{
  "encoder_arch": "convnext",
  "train_examples": 39062,
  "n_mels": 64,
  "encoder_moe_every": 1,
  "encoder_experts_per_token": 2,
  "encoder_depths": [7, 7],
  "decoder_block": "plain",
  "beta2": 0.98,
  "steps": 5600,
  "warmup_steps": 1120
}
Rows from expert 29 of block 2 of the encoder, named by matrix and row number. Rows with one number belong to one neuron. Each number is 128 + 32 x the weight over its row's rms, rounded and kept within 0 to 255. All counts start at 0. Numbers have three digits each. After the name is the row's rms in percent of the matrix's.
# up: expert up (encoder.blocks.2.mlp.up, 64x16x48), inputs 0-47
# down: expert down (encoder.blocks.2.mlp.down, 64x48x16, transposed), outputs 0-47
up.0 116:050143157182095071165117118087105079097146093115150130149108160140164148132180155133138132131181127107152150198126154108097168104088104097091140
down.0 116:112145160124146084151076151104107143139160145157078132125084102139165168123085125127143080114127096056097167157158196154088158152094138140086185
up.1 074:027095135127128116128141130131128213154151192119114117124180141081075138142144062118103097157088132131142136104111105114143094105105172133164120
down.1 083:216169122119061147132129148110122046123137158093159094117135114125120142108049150099136177153162154201126095123121148123115162122143115120153131
up.2 078:128112126140129122182132140123172193117159120138123115103060105115161098161092148130139116081157087124107177085217121162112117127193170117084139
down.2 072:180116167129017167144111127099125071144113145154150150125128087169134137146094080151130146108121147171074160162065149117133137142166130116084133
up.3 064:139156146078151129129105110081188210110098139177117124122119176091200092123111124126129080103095136164126158080177146136103134124169146122074132
down.3 087:235156083161070146129118137113100076141182115113149133138117056098078130087092139089164116137174120181140136163130110120141134112131128129136122
up.4 133:108135125149176180107131118230181174121145198173106121084103161138134127086087122147144078125126135152149132073101162116093144089134142127133137
down.4 147:089138116148175117082200086210148171119120087125156106064189112107099133146178125112149145155107112180157115101109131123151103089116129121094132
up.5 104:122093153155124188123099113219154180130130157143122108101132110149084101083100081165169093116107132168114154079100155146150113091122122194108157
down.5 099:113187110152131171063129093217133135159107095109127150095194156138164157139166095137128164136150110179138100092127125070165106121113133136122082
up.6 045:169164096101164128148225172152139110137060135157132104097171199128138104162161108100098090100072156110136169135138117129132090132153127144123147
down.6 087:234120145095053198163127130127126090117175127125142146168131111123131161098095138078126122146170156152109158086152156123129131130122117154163076
up.7 101:181070142088141132130153155111193145106102130146144087145102132086123134070130105143139173150126068083161131067087136150163133122187097073115139
down.7 090:183149137120080149076144129100083133132134137134161136160156136186095111108081088119140071158147149152088195090080133181190134171136116121137110
up.8 122:166106111133104160187087112128102116141113140174084083134049140147144118108100142130174074138162071108118163120184183123156079123129121144082098
down.8 100:138184105144099162102145109083125132137077119109147160153165151114223066103096111113160128195101160142104159122119151137191111138160101138165113
up.9 113:099135134071157109214156094042130108128126089134174132109109143134164095124200141161158134117161084117099133136131139150100180081095106127132135
down.9 123:235125149149104127189097146093124058136123160145150140161084094148081114052081128093114117122122147141092171140130164154141132139124118136124116
up.10 096:056070124190108142154104159140112154154136112085107185166136136072080136138115124108109147125133133088169073118147146073127118127097187089160105
down.10 082:197193093142109157167156086123077122133142115118136126118133103105132094125071152119194118112200111173094185156103133147124112151144100082164132
up.11 119:105122138112109113161177118162089087105159125094160163082108156147080119136205102164158125095061143097114141173103129144104148119054096175123134
down.11 111:154175134136079190157148112179101085125146117151081160097141084144154118120078127117161177111139142174081161179152151093127165150105099152079089
up.12 113:122077115097103123128133134140150140116104109127145104129115151047147103093104129161094162184149059067191136090084130169147132134182094088093122
down.12 084:171131184179103158087138146124103133139142144135155168095130120159120086088096094065123074182150113137085205137106109158190129125140143151115089
up.13 082:128099104145129045121124177151167114125138162163151064126148095111160127105162139118052111125145078085161111155139128189143098149121055123137146
down.13 091:194117166131055114105112126115084111123140145097141132125125040146154163080085133106195111096126191135156166127124173132163135136140161088131123
up.14 119:086163156105125070196155099054127142117126052098124139146158164129160156139191142157148174111092129118115141159082117167092145104136146094112130
down.14 117:163103137126073131163041180093138084111138152140089092160102088148137136100100159108146093105129143110068174147120184174103111133090091107148120
up.15 073:176099166157146136108130100051096176138125159139141060146147139141123121133115157102132066138179068150136164153176112184174095147140099118142099
down.15 081:214121123155057191142113099149093095129153151095163119134122089205114115092095112088149130145133141100098147086124102166160113117170146120117088